From a checkpoint of a small spectrogram enhancement model: arch unet.
Rows from block 11 of a small spectrogram enhancement model, named by matrix and row number. Rows with one number belong to one channel. Each number is 50 + 12 x the weight over its row's rms, rounded and kept within 0 to 99. All counts start at 0.
After each channel's rows are labels from the 100 clips, of 14976, where the channel reaches its highest value: "responds to" is what is common among them. Only what is clearly more common there than usual is listed. The data: struck, bounced, scraped and rolled objects made by modal synthesis. In brackets: how many of the 100, against the usual share in percent.
# convs0: first 3x3 conv (model.decb.0.1.convs.0.weight, 128x128x3x3, each kernel summed), inputs 0-127
# convs1: second 3x3 conv (model.decb.0.1.convs.1.weight, 128x128x3x3, transposed, each kernel summed), outputs 0-127

convs0.49:50 53 49 46 53 67 78 51 52 35 25 24 82 34 38 53 64 53 57 59 46 28 34 53 41 66 43 46 47 44 82 40 45 59 58 52 48 41 48 62 36 55 57 73 45 46 34 38 51 34 52 64 48 65 64 41 56 53 47 30 67 58 56 45 54 50 56 37 49 68 58 58 47 46 53 82 65 57 43 59 47 71 56 49 45 39 37 53 52 47 66 58 65 41 40 47 29 53 60 54 41 43 44 31 62 62 45 47 54 37 50 53 64 59 49 33 47 44 59 21 50 70 30 75 55 49 47 47
convs1.49:40 51 66 48 55 70 53 32 52 70 35 48 40 40 49 52 61 33 30 46 48 51 45 63 50 47 45 62 70 74 70 57 27 63 31 43 52 51 48 61 28 55 40 67 56 37 65 52 60 26 59 43 43 41 30 50 60 57 35 44 54 31 40 58 54 48 64 44 49 46 49 50 46 50 58 40 42 58 51 48 48 54 75 51 38 57 34 60 60 40 39 58 60 45 70 48 51 43 31 40 76 25 61 54 48 45 68 43 54 43 69 63 35 37 49 61 40 76 50 47 43 33 47 28 44 20 56 66
responds to: scraping (52 vs 20.2); rumble (33 vs 8.5); clamped rod (33 vs 12.3)

convs0.113:41 87 52 46 49 43 53 52 50 30 47 31 72 53 47 57 39 49 63 34 28 51 27 56 65 45 59 50 30 48 63 52 64 60 24 68 40 49 58 46 59 64 54 60 33 42 42 64 36 54 49 45 39 48 47 18 41 45 43 27 43 51 58 47 39 45 33 55 31 56 48 60 48 46 68 71 44 43 41 42 53 51 30 45 42 58 54 47 47 40 68 54 33 63 58 55 70 61 42 58 61 56 63 53 56 28 67 40 29 49 53 47 61 39 53 57 57 79 34 53 41 66 54 52 68 41 57 60
convs1.113:42 30 59 46 52 42 56 50 40 50 55 58 32 45 32 50 43 15 73 42 35 51 67 15 28 76 52 57 48 52 39 49 46 50 57 32 40 45 40 54 42 61 66 36 33 34 37 49 35 46 60 53 65 47 41 34 40 38 35 51 37 43 50 51 65 62 29 44 45 72 60 69 54 44 47 49 58 53 58 50 35 60 53 57 55 54 44 49 49 34 38 58 38 53 66 62 42 30 45 62 32 49 35 71 53 62 59 42 64 71 45 65 51 72 40 60 73 64 27 62 50 56 49 49 57 53 53 52
responds to: clipping (79 vs 7.9); text has "clipped" (79 vs 7.9); steel-like damping (45 vs 16.2); material: glass (41 vs 16.8)

convs0.88:48 50 70 67 53 30 29 71 36 41 55 23 38 42 34 66 58 70 35 63 51 27 58 67 58 67 69 38 31 80 45 34 40 40 28 45 52 49 39 53 53 50 43 48 48 52 51 39 40 58 72 42 61 42 49 44 32 52 39 31 48 41 58 48 40 36 42 38 55 34 44 70 48 54 75 49 55 42 27 45 57 43 71 45 64 53 41 55 54 41 49 50 49 28 41 54 49 56 59 53 52 40 59 52 55 59 48 40 54 61 59 46 49 67 44 71 60 44 72 47 45 52 42 52 79 57 31 58
convs1.88:74 40 35 51 55 54 45 38 46 45 50 40 63 76 51 47 67 44 33 20 44 56 59 29 49 34 59 59 41 45 34 48 57 49 56 67 36 45 63 46 19 52 55 52 49 34 54 68 44 50 45 52 27 41 61 30 65 45 47 50 49 47 47 48 40 53 71 40 43 30 41 47 50 45 53 64 43 47 41 67 54 51 68 34 46 43 51 61 41 36 43 28 70 49 54 51 45 61 59 57 74 70 53 68 59 59 52 53 51 46 67 58 64 75 49 46 80 51 42 51 35 47 67 28 50 68 32 43
responds to: thin (high-pass) (53 vs 12.1)

convs0.111:58 49 42 55 36 44 37 70 45 69 51 62 52 23 46 52 36 51 64 44 48 59 45 59 56 37 64 56 29 53 44 40 46 36 82 47 56 52 57 41 41 41 43 49 72 44 70 47 55 38 45 34 36 54 42 39 61 31 47 82 29 47 48 37 62 42 42 50 67 55 59 47 41 50 70 74 51 67 37 71 53 58 69 59 47 49 52 37 24 29 59 62 64 33 40 30 43 65 37 45 58 44 38 72 46 42 36 41 39 53 51 43 60 59 61 57 61 46 52 52 42 37 66 60 53 66 53 33
convs1.111:65 57 47 59 39 56 34 31 68 41 62 56 67 51 52 39 73 51 58 61 50 44 37 44 51 49 38 80 45 57 50 33 48 53 34 34 39 54 66 58 57 33 36 48 50 61 78 47 39 44 47 60 76 46 54 52 39 62 57 27 44 67 59 54 26 53 49 53 71 30 39 43 37 56 70 44 58 21 51 28 52 28 57 45 50 46 50 35 55 34 44 55 49 65 67 55 51 51 56 46 54 53 61 46 63 42 59 40 32 48 53 44 33 50 54 74 37 60 75 48 58 62 71 39 44 43 34 49
responds to: thin (high-pass) (53 vs 12.1); white noise (25 vs 8.8)

convs0.5:46 36 54 62 42 60 42 66 44 48 35 62 47 47 41 38 25 44 52 36 57 36 45 43 42 52 72 52 42 29 49 62 72 61 58 61 52 46 62 47 33 40 53 27 38 43 35 60 50 56 39 50 60 58 59 64 55 41 69 56 64 45 37 78 48 24 66 51 29 45 57 41 60 43 52 70 40 48 49 37 59 28 54 38 21 57 39 38 32 61 70 60 42 23 45 51 52 50 68 43 60 40 48 52 60 41 49 36 62 50 48 49 41 50 76 63 36 77 59 66 68 48 51 46 39 41 55 39
convs1.5:64 23 59 70 54 36 56 50 48 53 40 54 60 72 72 51 41 51 42 33 49 72 51 56 56 73 53 51 54 43 32 54 72 44 55 61 49 62 59 54 62 15 52 48 52 61 57 32 44 48 46 52 53 39 41 48 65 74 34 74 21 49 52 55 69 63 52 48 53 71 59 41 59 49 33 34 48 78 57 45 23 53 53 24 41 50 35 41 52 61 42 51 45 51 51 55 18 51 57 43 52 49 37 50 62 43 47 53 49 34 31 54 40 64 54 52 40 56 57 57 56 29 45 50 46 46 39 56
responds to: striker: soft (81 vs 49.6); bouncing (42 vs 20.1); white noise (26 vs 8.8)

convs0.12:28 63 48 33 54 50 38 46 38 49 32 55 36 50 48 54 41 61 23 60 63 53 53 57 47 67 59 30 55 54 62 53 34 39 32 36 50 51 37 36 34 39 65 57 39 41 46 51 62 28 43 38 55 21 54 53 57 29 42 29 48 65 40 61 40 41 34 40 57 49 29 48 39 37 58 46 42 55 59 57 50 77 46 45 31 43 38 50 58 35 48 72 43 42 53 55 38 31 58 44 89 34 51 51 42 63 49 32 39 59 50 41 45 55 45 41 50 51 43 51 51 36 39 57 77 63 35 33
convs1.12:29 59 51 44 46 29 67 43 63 38 48 42 56 52 75 64 58 34 44 62 62 51 49 44 34 61 47 70 57 49 57 40 61 58 47 49 21 64 45 49 60 43 45 46 41 60 29 43 42 51 61 43 63 60 63 57 49 50 52 32 63 53 51 59 67 61 47 22 46 58 46 52 55 48 59 46 43 52 39 60 48 37 37 39 77 60 77 85 31 60 58 58 59 45 51 44 37 51 32 39 44 27 59 77 51 57 37 61 59 58 37 55 58 52 35 34 55 80 30 47 37 45 58 57 61 39 53 60
responds to: one hit (59 vs 20.1); thin (high-pass) (53 vs 12.1)

convs0.123:48 48 66 41 46 35 60 41 49 53 32 52 44 65 50 46 33 62 24 43 26 55 52 55 68 53 58 67 51 52 53 58 69 40 58 48 46 40 52 26 60 68 34 58 54 58 61 59 48 64 40 60 44 37 52 49 47 56 31 50 40 50 27 43 43 49 35 47 43 34 49 42 51 47 44 41 46 54 41 40 56 46 29 44 72 69 55 48 54 48 42 52 41 38 53 40 79 59 64 39 44 44 87 62 57 56 99 56 53 57 60 43 56 51 42 41 62 48 44 70 48 57 30 69 42 43 45 53
convs1.123:46 42 61 66 76 35 40 56 32 38 45 72 55 51 45 49 69 44 69 48 42 60 55 37 50 57 43 49 38 46 59 28 51 56 65 72 55 64 32 30 65 61 50 19 48 41 43 45 56 51 53 45 54 49 36 41 60 38 50 56 35 63 56 64 58 71 44 54 59 54 46 67 47 64 44 50 16 71 37 55 57 76 54 43 52 40 58 50 58 36 74 55 62 35 57 61 43 66 53 47 32 48 60 40 60 53 44 28 42 47 62 48 47 47 50 39 59 50 62 31 59 62 72 35 40 73 42 63
responds to: glass-like damping (42 vs 16.8); steel-like damping (37 vs 16.2)

convs0.62:69 43 56 52 31 52 36 40 49 69 60 34 30 42 60 29 40 52 61 64 45 49 57 55 40 62 71 39 34 42 47 50 50 29 64 63 55 35 48 26 46 40 50 55 42 56 55 31 44 65 49 51 46 49 41 46 62 50 43 72 64 21 39 62 45 32 47 51 63 63 25 34 55 41 41 65 54 33 59 43 65 44 50 51 64 41 36 42 61 54 61 43 51 28 48 72 30 61 47 52 47 67 58 48 41 65 41 48 66 63 62 49 35 50 78 50 40 77 31 45 64 44 55 37 55 56 67 41
convs1.62:51 59 54 52 52 58 64 53 59 40 53 43 52 60 46 70 42 53 38 64 37 50 66 43 73 35 24 58 42 59 34 48 56 31 64 51 47 61 43 71 47 22 32 54 59 39 45 42 60 67 51 35 48 55 38 42 51 62 51 49 30 54 53 49 77 40 56 54 60 42 65 67 48 28 55 56 61 48 54 56 42 64 36 21 37 42 39 69 65 37 31 78 61 42 57 66 40 49 71 41 61 42 57 38 61 52 67 17 45 42 36 55 38 54 57 39 53 54 45 65 44 47 34 55 60 36 44 63
responds to: thin (high-pass) (71 vs 12.1)

convs0.31:41 43 65 43 36 43 38 47 45 39 32 47 35 63 46 65 56 39 29 48 60 45 56 41 36 40 66 50 30 37 40 61 49 55 50 61 56 53 62 36 36 50 50 41 35 49 47 47 65 52 72 60 60 50 38 56 36 67 63 31 28 48 53 47 37 48 37 49 45 36 45 53 36 45 63 74 48 24 59 38 29 35 35 53 54 58 71 69 52 47 79 51 54 48 42 44 39 42 39 44 51 46 53 33 30 42 62 47 80 51 47 47 33 38 40 48 55 30 34 23 29 56 53 54 66 30 38 60
convs1.31:54 79 48 43 48 44 51 50 47 58 43 31 29 51 74 39 70 47 53 46 73 51 70 44 45 52 51 60 59 47 63 43 42 38 50 38 59 37 33 46 58 24 23 28 52 41 52 56 51 56 61 42 74 23 53 48 47 40 71 51 55 68 69 26 52 51 40 75 39 52 52 62 42 41 45 57 52 45 66 63 41 72 56 49 44 50 38 48 49 58 43 54 54 43 48 61 58 53 46 47 32 63 55 73 73 35 53 42 30 49 48 47 56 23 53 58 41 33 38 51 45 45 70 37 54 49 70 60
responds to: thin (high-pass) (85 vs 12.1); mains hum (25 vs 8.5)

convs0.87:56 45 41 39 80 54 49 39 67 47 39 40 56 42 59 71 59 60 50 41 31 62 58 46 50 72 45 45 47 47 73 36 26 48 64 56 38 39 28 29 70 44 62 66 42 43 50 44 51 35 47 54 34 28 54 44 67 41 67 34 23 48 43 46 48 50 50 38 65 49 62 47 46 22 61 40 16 57 44 55 59 49 56 43 54 44 46 56 37 61 62 38 53 60 51 58 53 39 59 60 65 70 39 54 35 75 47 67 43 55 49 48 48 46 62 51 64 61 41 44 46 60 47 67 46 38 36 25
convs1.87:39 53 45 49 34 54 49 65 46 37 36 44 38 33 45 62 60 36 47 39 71 45 37 45 69 36 26 56 26 56 63 29 52 29 47 46 38 61 44 46 44 65 52 46 49 34 42 53 43 40 55 38 46 35 37 61 49 64 38 55 73 63 65 64 61 65 59 60 38 34 34 52 56 48 64 56 65 36 70 47 65 58 48 74 44 55 84 65 65 26 36 54 65 44 57 41 53 45 58 45 56 55 48 48 50 38 58 33 61 55 53 47 62 40 66 40 36 23 73 47 40 55 50 48 40 57 39 42
responds to: rubber-like damping (39 vs 17.1)

convs0.72:55 56 57 32 38 17 55 66 66 51 48 46 77 39 41 31 45 42 54 40 44 53 58 63 45 70 54 47 69 46 68 37 36 54 54 47 46 44 44 54 39 32 41 50 56 41 54 76 45 45 62 37 25 47 46 45 61 32 15 30 52 49 53 30 39 30 63 50 46 49 28 74 64 51 63 53 56 50 54 63 41 63 50 35 49 56 55 30 43 73 54 57 71 50 40 45 44 55 50 33 39 42 63 51 63 58 42 48 39 49 55 32 53 62 32 59 52 53 48 59 40 49 44 36 37 73 46 38
convs1.72:55 56 44 43 55 44 62 36 38 41 54 70 54 47 57 28 55 52 44 27 43 55 45 42 56 58 48 70 47 43 48 39 68 55 39 38 61 40 36 48 46 43 63 76 72 54 43 53 50 71 46 58 50 41 59 40 39 42 70 54 31 54 64 48 59 41 33 61 43 38 20 49 42 69 38 47 64 48 39 55 50 60 47 50 91 34 40 53 56 43 43 53 38 37 45 29 34 49 36 54 54 52 31 26 37 30 65 53 68 66 47 62 51 69 41 41 59 41 57 20 54 35 54 65 57 50 49 57
responds to: reverberation (51 vs 24.7); text has "room" (51 vs 24.7); text has "reverberant" (51 vs 24.7); thin (high-pass) (34 vs 12.1)

convs0.85:53 76 49 46 64 45 54 66 56 48 45 47 69 56 43 59 55 52 39 25 59 68 66 63 42 48 29 52 53 56 59 67 41 24 42 47 36 33 43 46 52 40 46 60 46 44 62 58 39 38 51 33 44 67 40 53 59 53 57 54 26 59 78 37 58 47 41 63 45 62 60 40 30 49 62 37 48 30 40 49 72 24 34 45 60 47 60 36 38 43 54 37 41 49 62 70 38 47 50 48 64 37 57 58 52 42 57 46 46 43 35 79 44 39 33 51 59 78 57 75 51 59 35 51 67 57 46 40
convs1.85:57 51 57 45 47 37 47 54 45 40 42 55 61 58 34 48 49 52 57 57 54 22 43 62 56 50 44 43 50 77 60 45 50 61 39 61 62 51 50 45 50 73 57 53 34 46 59 68 42 44 37 78 37 66 56 46 74 68 55 47 25 45 52 55 51 66 47 56 36 57 78 56 16 53 26 65 58 61 55 35 67 37 44 36 54 37 56 42 44 37 38 67 51 25 44 57 32 44 61 52 50 58 44 48 45 56 26 36 38 75 35 44 51 53 31 37 35 58 51 45 43 49 42 40 68 71 40 56
responds to: clipping (57 vs 7.9); text has "clipped" (57 vs 7.9); glass-like damping (37 vs 16.8)

convs0.95:39 77 45 52 78 40 32 39 53 46 60 60 50 61 35 53 53 57 43 34 41 45 64 66 47 59 44 26 49 54 64 63 45 64 40 54 64 44 41 54 50 52 54 37 47 46 44 41 47 54 47 38 69 58 47 63 45 39 46 41 19 47 62 55 53 39 60 56 51 45 49 44 54 47 69 74 52 50 63 42 70 61 52 54 57 53 48 62 59 38 62 29 32 49 55 58 45 55 53 48 80 44 44 69 25 56 49 40 37 34 57 60 43 75 47 45 37 81 45 69 78 47 33 57 77 48 44 37
convs1.95:54 52 75 53 33 40 74 62 53 51 36 43 30 33 60 48 41 34 48 41 63 56 44 56 53 47 57 66 69 56 52 59 42 28 64 56 56 77 50 51 27 53 56 47 55 40 46 65 66 62 66 70 52 53 50 64 54 39 80 45 46 24 60 43 63 64 35 41 55 58 52 62 27 41 37 52 61 44 45 31 24 58 37 49 52 52 80 61 57 41 30 49 61 55 51 53 44 48 56 36 54 60 67 55 36 71 45 45 65 61 48 60 53 56 53 77 44 54 55 56 35 64 49 68 61 54 49 48
responds to: clipping (34 vs 7.9); text has "clipped" (34 vs 7.9)

convs0.64:63 33 51 46 46 38 47 43 43 37 51 33 64 56 37 45 45 55 51 47 44 60 62 73 45 67 47 42 47 57 67 72 61 61 45 73 61 30 55 45 68 37 47 46 48 39 38 34 34 49 28 58 41 36 66 43 64 39 43 44 36 35 42 32 42 42 38 48 66 51 48 49 47 39 51 58 36 36 41 44 50 55 46 59 38 60 79 69 58 54 37 45 48 43 46 43 48 48 44 60 62 43 60 52 28 53 81 61 54 56 59 41 58 59 50 68 46 65 62 59 35 29 27 37 57 62 86 28
convs1.64:60 54 59 42 55 42 42 56 53 57 34 48 56 36 70 68 75 48 58 44 58 43 51 31 58 47 64 50 58 45 42 48 50 74 51 51 49 59 47 58 38 68 65 59 27 70 61 58 52 52 67 51 45 39 38 51 56 59 45 41 50 73 54 70 72 57 25 53 37 53 68 54 49 52 39 66 52 69 36 42 66 39 62 35 29 47 40 59 50 42 57 48 48 52 58 65 41 65 74 59 43 48 39 36 75 55 31 53 58 33 63 44 64 50 39 69 35 56 54 40 41 50 64 33 87 58 52 66
responds to: hard striker (93 vs 50.4); steel-like damping (55 vs 16.2)

convs0.20:35 48 45 50 54 61 47 31 44 42 52 29 49 60 64 71 61 60 49 53 33 21 75 33 51 38 53 40 47 39 31 69 58 44 63 40 56 49 49 49 45 46 61 63 70 48 50 48 55 31 53 51 26 34 53 39 59 41 39 60 37 39 35 27 67 21 43 51 44 49 60 55 38 70 47 20 54 40 41 57 60 44 53 55 41 25 58 61 33 42 58 42 60 37 65 80 50 57 65 42 35 48 45 45 38 58 60 50 56 63 71 40 49 43 24 65 53 55 49 47 35 55 42 52 53 58 47 39
convs1.20:52 46 40 50 38 40 25 58 44 46 50 62 67 60 42 51 46 38 45 39 38 43 34 44 35 55 46 40 38 46 49 44 22 32 53 64 75 54 38 42 61 56 49 45 50 46 36 42 47 60 67 34 59 53 53 58 68 33 56 40 66 71 65 31 30 35 66 50 52 47 43 55 64 54 43 69 64 61 52 57 43 70 66 58 35 42 38 55 46 49 60 60 48 66 41 44 38 49 49 45 30 55 52 79 67 55 35 49 37 52 40 83 67 63 41 37 31 31 34 51 74 45 46 66 60 61 44 41
responds to: rolling (56 vs 19.9)

convs0.13:42 43 57 43 62 53 46 67 50 64 66 60 52 60 65 52 79 44 47 59 64 43 30 39 56 40 51 44 34 38 49 49 46 41 64 59 49 56 42 24 51 34 37 49 60 45 50 39 54 60 69 91 60 80 74 52 41 84 45 49 50 37 54 62 64 62 42 56 45 54 63 45 45 37 49 48 57 54 55 60 35 26 39 43 52 39 34 69 33 64 65 29 58 32 49 59 42 47 55 48 45 46 41 58 62 55 48 59 37 60 53 55 50 58 45 55 55 56 66 54 68 51 58 50 75 48 52 22
convs1.13:66 47 54 55 50 51 43 50 45 62 46 44 56 56 63 24 54 57 59 24 59 53 44 57 62 53 46 47 44 64 32 53 61 49 49 55 38 65 42 57 34 56 40 44 57 59 49 30 51 41 41 61 48 66 59 79 72 51 55 59 56 51 51 55 46 45 57 45 51 47 25 58 56 50 60 50 51 60 45 40 57 73 74 59 58 49 54 32 45 40 26 57 46 58 55 59 32 62 50 58 59 67 51 39 38 44 61 64 40 46 44 52 28 48 59 61 53 69 35 47 53 54 47 58 43 20 22 99
responds to: rubber-like damping (59 vs 17.1); one hit (49 vs 20.1)

convs0.1:57 42 62 34 35 31 37 45 47 47 58 49 61 34 37 56 52 56 53 28 27 69 41 53 42 45 47 56 53 62 47 49 44 78 20 49 62 48 44 49 31 31 58 57 52 48 42 47 41 48 58 55 56 52 26 48 62 23 45 42 70 43 45 49 48 28 66 62 52 70 39 52 36 44 34 59 43 39 37 36 45 60 59 39 41 50 29 47 55 59 42 35 56 73 33 50 31 41 58 41 83 55 53 44 36 61 62 54 74 63 46 60 60 64 26 48 43 53 62 60 61 50 40 50 37 59 41 61
convs1.1:70 60 42 58 39 57 48 41 69 45 60 48 59 56 72 33 55 33 56 55 56 65 42 66 36 37 44 39 87 45 54 54 37 42 54 51 54 44 71 60 53 61 66 73 40 32 44 55 32 67 66 54 34 47 51 54 54 52 37 51 32 62 77 62 48 60 44 48 53 44 70 47 42 50 55 60 58 80 47 59 66 67 47 34 44 66 36 45 60 46 47 42 76 55 58 64 46 29 49 43 40 62 41 39 50 45 56 43 34 42 65 55 39 41 52 70 46 50 60 63 41 41 64 39 22 44 52 40
responds to: reverberation (60 vs 24.7); text has "room" (60 vs 24.7); text has "reverberant" (60 vs 24.7); clamped rod (40 vs 12.3)

convs0.101:59 78 47 61 60 54 61 55 46 49 41 46 49 76 64 61 47 23 70 46 33 44 43 45 40 54 51 46 32 39 57 38 40 67 40 66 60 64 30 32 44 62 55 36 64 70 35 60 32 54 38 29 34 55 52 43 53 51 72 55 61 40 44 51 49 55 46 60 36 50 43 43 36 38 42 49 58 29 57 27 46 38 44 47 39 58 34 63 59 76 63 55 37 41 43 47 52 37 47 35 56 34 46 51 48 41 31 57 47 50 39 34 42 42 34 40 48 48 80 70 37 43 34 43 61 51 40 71
convs1.101:57 42 57 60 92 40 21 74 43 49 45 51 23 56 63 45 37 59 39 42 58 42 62 43 56 43 44 35 32 39 46 39 64 40 38 49 51 48 46 38 62 44 46 61 78 38 64 69 46 50 59 67 54 41 59 46 44 50 54 69 48 43 48 47 39 76 35 47 60 61 42 46 35 56 36 52 67 62 49 55 61 61 50 40 63 46 46 53 40 69 64 44 33 61 44 41 24 59 69 45 32 65 45 53 62 30 43 43 60 52 49 42 63 64 59 59 47 53 57 46 68 61 51 46 69 35 66 37
responds to: clipping (35 vs 7.9); text has "clipped" (35 vs 7.9)

convs0.11:36 41 45 70 65 63 32 58 45 54 34 35 50 65 65 72 55 30 59 26 50 55 62 55 44 61 42 54 53 53 48 56 44 48 59 62 65 37 45 53 34 44 75 46 50 44 42 59 68 50 76 55 51 53 43 52 60 54 45 44 56 37 37 67 53 56 37 46 57 43 49 44 58 79 57 56 43 42 39 39 46 40 47 76 51 43 57 60 35 59 46 49 77 42 42 59 41 53 52 47 52 98 41 53 49 59 57 84 39 58 54 48 67 67 33 41 47 48 50 34 45 34 48 51 63 48 26 55
convs1.11:58 61 61 42 75 50 60 31 57 41 46 43 56 39 43 44 36 55 43 60 51 64 63 63 42 60 53 53 49 43 34 63 28 37 64 60 60 75 60 62 69 44 49 67 65 66 42 22 68 52 60 44 47 45 46 60 38 63 54 37 66 63 55 37 49 41 44 66 42 46 50 30 29 49 53 37 52 76 45 59 65 69 60 72 24 53 37 53 46 50 45 45 37 52 51 59 45 45 52 46 55 41 51 52 66 57 78 20 30 44 33 66 49 37 22 35 49 46 48 55 41 50 67 48 47 51 54 58
responds to: thin (high-pass) (70 vs 12.1); white noise (40 vs 8.8); pink noise (36 vs 8.5)

convs0.24:37 27 58 52 44 65 41 57 41 23 58 41 48 60 50 31 40 45 48 43 32 68 47 39 38 55 38 68 41 44 41 59 54 60 41 46 77 47 52 43 67 48 49 41 41 44 47 59 57 50 21 57 59 70 34 43 53 40 54 50 43 41 43 35 38 28 58 45 68 61 57 82 54 64 56 57 41 50 55 71 56 38 64 59 46 32 58 35 66 61 50 84 34 49 69 38 40 37 39 49 61 27 66 35 53 35 55 44 43 46 75 34 51 54 42 52 48 61 54 53 42 52 32 51 52 50 66 39
convs1.24:46 70 60 58 44 44 31 49 57 73 50 27 46 38 81 58 38 60 68 41 46 60 39 44 62 41 77 27 57 57 55 46 61 52 27 45 46 38 53 41 50 49 56 47 19 66 55 27 49 62 58 45 69 53 59 59 61 52 41 46 51 63 56 32 52 44 63 40 49 48 48 24 68 57 42 25 40 41 57 50 44 68 56 50 42 43 55 79 54 41 51 36 45 60 37 39 41 77 44 50 58 47 29 40 51 65 45 44 49 41 61 31 63 42 55 65 53 56 46 39 33 28 46 50 60 60 55 47
responds to: one hit (83 vs 20.1); steel-like damping (53 vs 16.2)

convs0.75:64 51 46 52 48 56 27 62 59 58 60 46 54 38 64 64 33 58 65 49 41 48 38 42 87 45 70 52 55 44 42 57 37 41 32 53 36 47 56 58 33 41 47 46 57 57 70 55 49 53 53 32 47 65 61 43 70 20 19 23 39 56 48 48 58 50 61 53 45 63 46 43 60 61 59 58 54 50 41 45 50 40 41 78 51 56 21 53 60 53 63 57 69 31 47 53 57 42 48 54 57 31 62 27 78 50 29 43 39 55 54 46 52 55 52 41 44 51 51 49 35 47 38 57 39 35 62 25
convs1.75:52 58 44 56 91 63 34 57 38 36 54 48 49 66 38 43 16 69 48 59 46 23 55 63 47 61 53 47 45 42 51 42 65 72 52 61 50 42 54 46 47 23 45 50 62 54 57 49 33 55 52 48 61 44 78 30 38 53 36 58 36 63 54 74 69 51 46 58 46 53 61 44 48 43 29 50 30 37 55 55 48 45 55 47 43 50 67 42 55 48 39 34 57 44 79 37 66 47 49 32 49 46 54 58 52 36 64 37 37 44 50 40 47 63 32 51 31 67 28 50 48 44 54 38 31 60 43 54
responds to: one hit (49 vs 20.1); membrane (39 vs 12.8)

convs0.50:65 67 50 29 42 53 47 66 58 45 57 53 46 48 75 49 35 46 41 33 45 43 37 55 46 49 42 57 29 40 52 58 47 64 60 47 45 48 60 53 60 62 51 59 32 44 30 13 30 34 56 45 38 20 48 45 42 34 34 25 47 55 39 41 56 35 43 42 61 51 49 59 47 43 51 61 64 75 45 35 55 63 67 35 54 47 66 50 71 59 51 47 58 47 53 35 65 22 82 39 47 44 53 50 44 63 60 72 37 39 33 43 49 41 61 42 51 51 55 47 56 40 42 44 37 39 28 58
convs1.50:34 52 56 69 76 55 53 19 46 47 72 42 25 30 46 47 45 42 66 53 51 53 51 63 50 41 66 46 57 46 42 43 59 61 45 51 56 51 76 48 32 40 33 35 63 48 36 67 51 52 32 65 49 49 58 68 48 67 33 62 60 39 45 39 36 53 67 39 47 51 63 39 51 55 54 40 48 30 26 44 70 59 69 54 51 44 48 55 64 35 40 48 43 51 52 30 46 40 40 34 54 63 79 49 60 40 55 48 47 59 56 40 49 61 68 36 53 35 66 70 53 35 45 39 59 25 67 50
responds to: reverberation (52 vs 24.7); text has "room" (52 vs 24.7); text has "reverberant" (52 vs 24.7)

convs0.117:58 50 59 60 64 59 57 62 46 50 20 28 56 62 54 61 56 42 51 60 56 35 34 55 41 55 64 65 43 59 61 47 51 49 54 38 44 47 30 51 47 38 56 65 42 61 57 59 59 66 42 60 52 39 52 50 43 58 39 28 48 45 53 50 45 58 35 29 33 65 46 39 52 38 80 74 58 48 50 31 63 42 50 38 68 51 55 51 34 40 59 46 91 44 51 41 30 61 52 37 34 47 54 80 39 47 41 40 58 59 73 51 44 61 33 60 38 34 55 42 55 48 34 70 75 43 53 56
convs1.117:27 43 62 38 37 42 57 43 41 54 51 51 43 48 53 39 21 58 62 50 46 41 37 40 53 43 60 66 64 53 21 44 45 60 40 63 52 54 30 51 63 51 51 45 73 46 57 45 47 59 40 61 33 59 37 46 59 75 55 60 39 40 45 35 41 37 35 50 58 35 54 59 42 34 56 41 44 65 47 45 46 58 46 44 53 53 47 55 87 38 51 67 37 39 84 48 52 55 52 49 51 22 50 32 60 43 59 40 35 37 45 56 23 49 23 60 67 45 65 53 41 59 35 51 32 37 38 60
responds to: clipping (39 vs 7.9); text has "clipped" (39 vs 7.9)

convs0.89:69 36 49 29 53 29 59 47 34 64 52 61 42 84 41 49 49 35 38 68 32 69 52 69 45 60 57 47 51 49 55 38 16 41 44 46 61 46 50 37 37 32 52 75 48 52 43 40 45 70 43 31 36 39 66 62 56 23 43 47 71 30 59 47 64 64 46 38 43 47 52 49 52 38 59 62 40 54 61 37 52 51 52 63 55 38 72 51 46 39 38 49 47 76 57 51 43 54 58 64 43 58 43 47 57 43 35 42 40 69 40 53 31 63 39 45 55 38 45 65 64 38 30 60 40 43 56 59
convs1.89:21 49 65 57 56 57 50 76 53 35 49 59 27 53 35 59 58 46 34 36 61 51 37 41 53 70 56 42 64 32 45 47 63 62 71 41 53 47 55 43 58 51 42 41 66 42 53 61 52 31 44 59 46 62 44 44 38 41 52 39 44 37 49 52 52 65 50 41 46 45 51 83 41 78 41 47 61 52 36 67 39 40 58 38 53 52 30 49 43 47 56 80 64 25 35 41 48 41 33 47 56 65 46 25 54 46 71 48 57 37 49 62 59 32 83 42 39 60 50 43 54 52 67 53 35 57 55 57
responds to: rumble (39 vs 8.5); muffled (low-pass) (34 vs 11.9); pink noise (27 vs 8.5)

convs0.67:44 67 77 47 45 60 78 58 55 58 59 69 54 78 34 73 44 47 51 48 57 32 47 39 41 54 58 58 36 41 56 35 47 43 37 32 49 44 55 58 32 39 43 49 83 70 26 48 40 38 56 32 59 48 40 56 49 35 69 42 46 22 34 58 46 49 50 44 60 53 26 33 28 42 32 61 39 49 61 34 55 55 56 56 44 45 62 62 59 48 63 43 65 41 50 65 56 57 57 43 74 57 50 36 56 61 40 53 44 41 32 34 51 71 49 52 55 52 37 49 42 49 35 46 66 52 51 40
convs1.67:57 18 44 55 63 40 55 49 40 55 42 33 64 55 43 56 46 68 62 52 50 51 32 55 31 43 67 57 30 41 34 54 74 46 50 63 42 53 47 57 50 33 36 36 69 70 28 59 58 68 55 35 39 44 73 44 49 52 47 54 50 49 58 20 39 34 43 57 57 51 48 66 71 43 61 38 41 75 36 61 35 37 60 62 44 22 60 53 39 44 40 50 45 29 36 50 35 63 40 48 58 59 41 63 59 40 30 47 54 58 56 50 42 49 37 52 57 50 54 54 47 38 54 51 78 42 35 27
responds to: one hit (46 vs 20.1)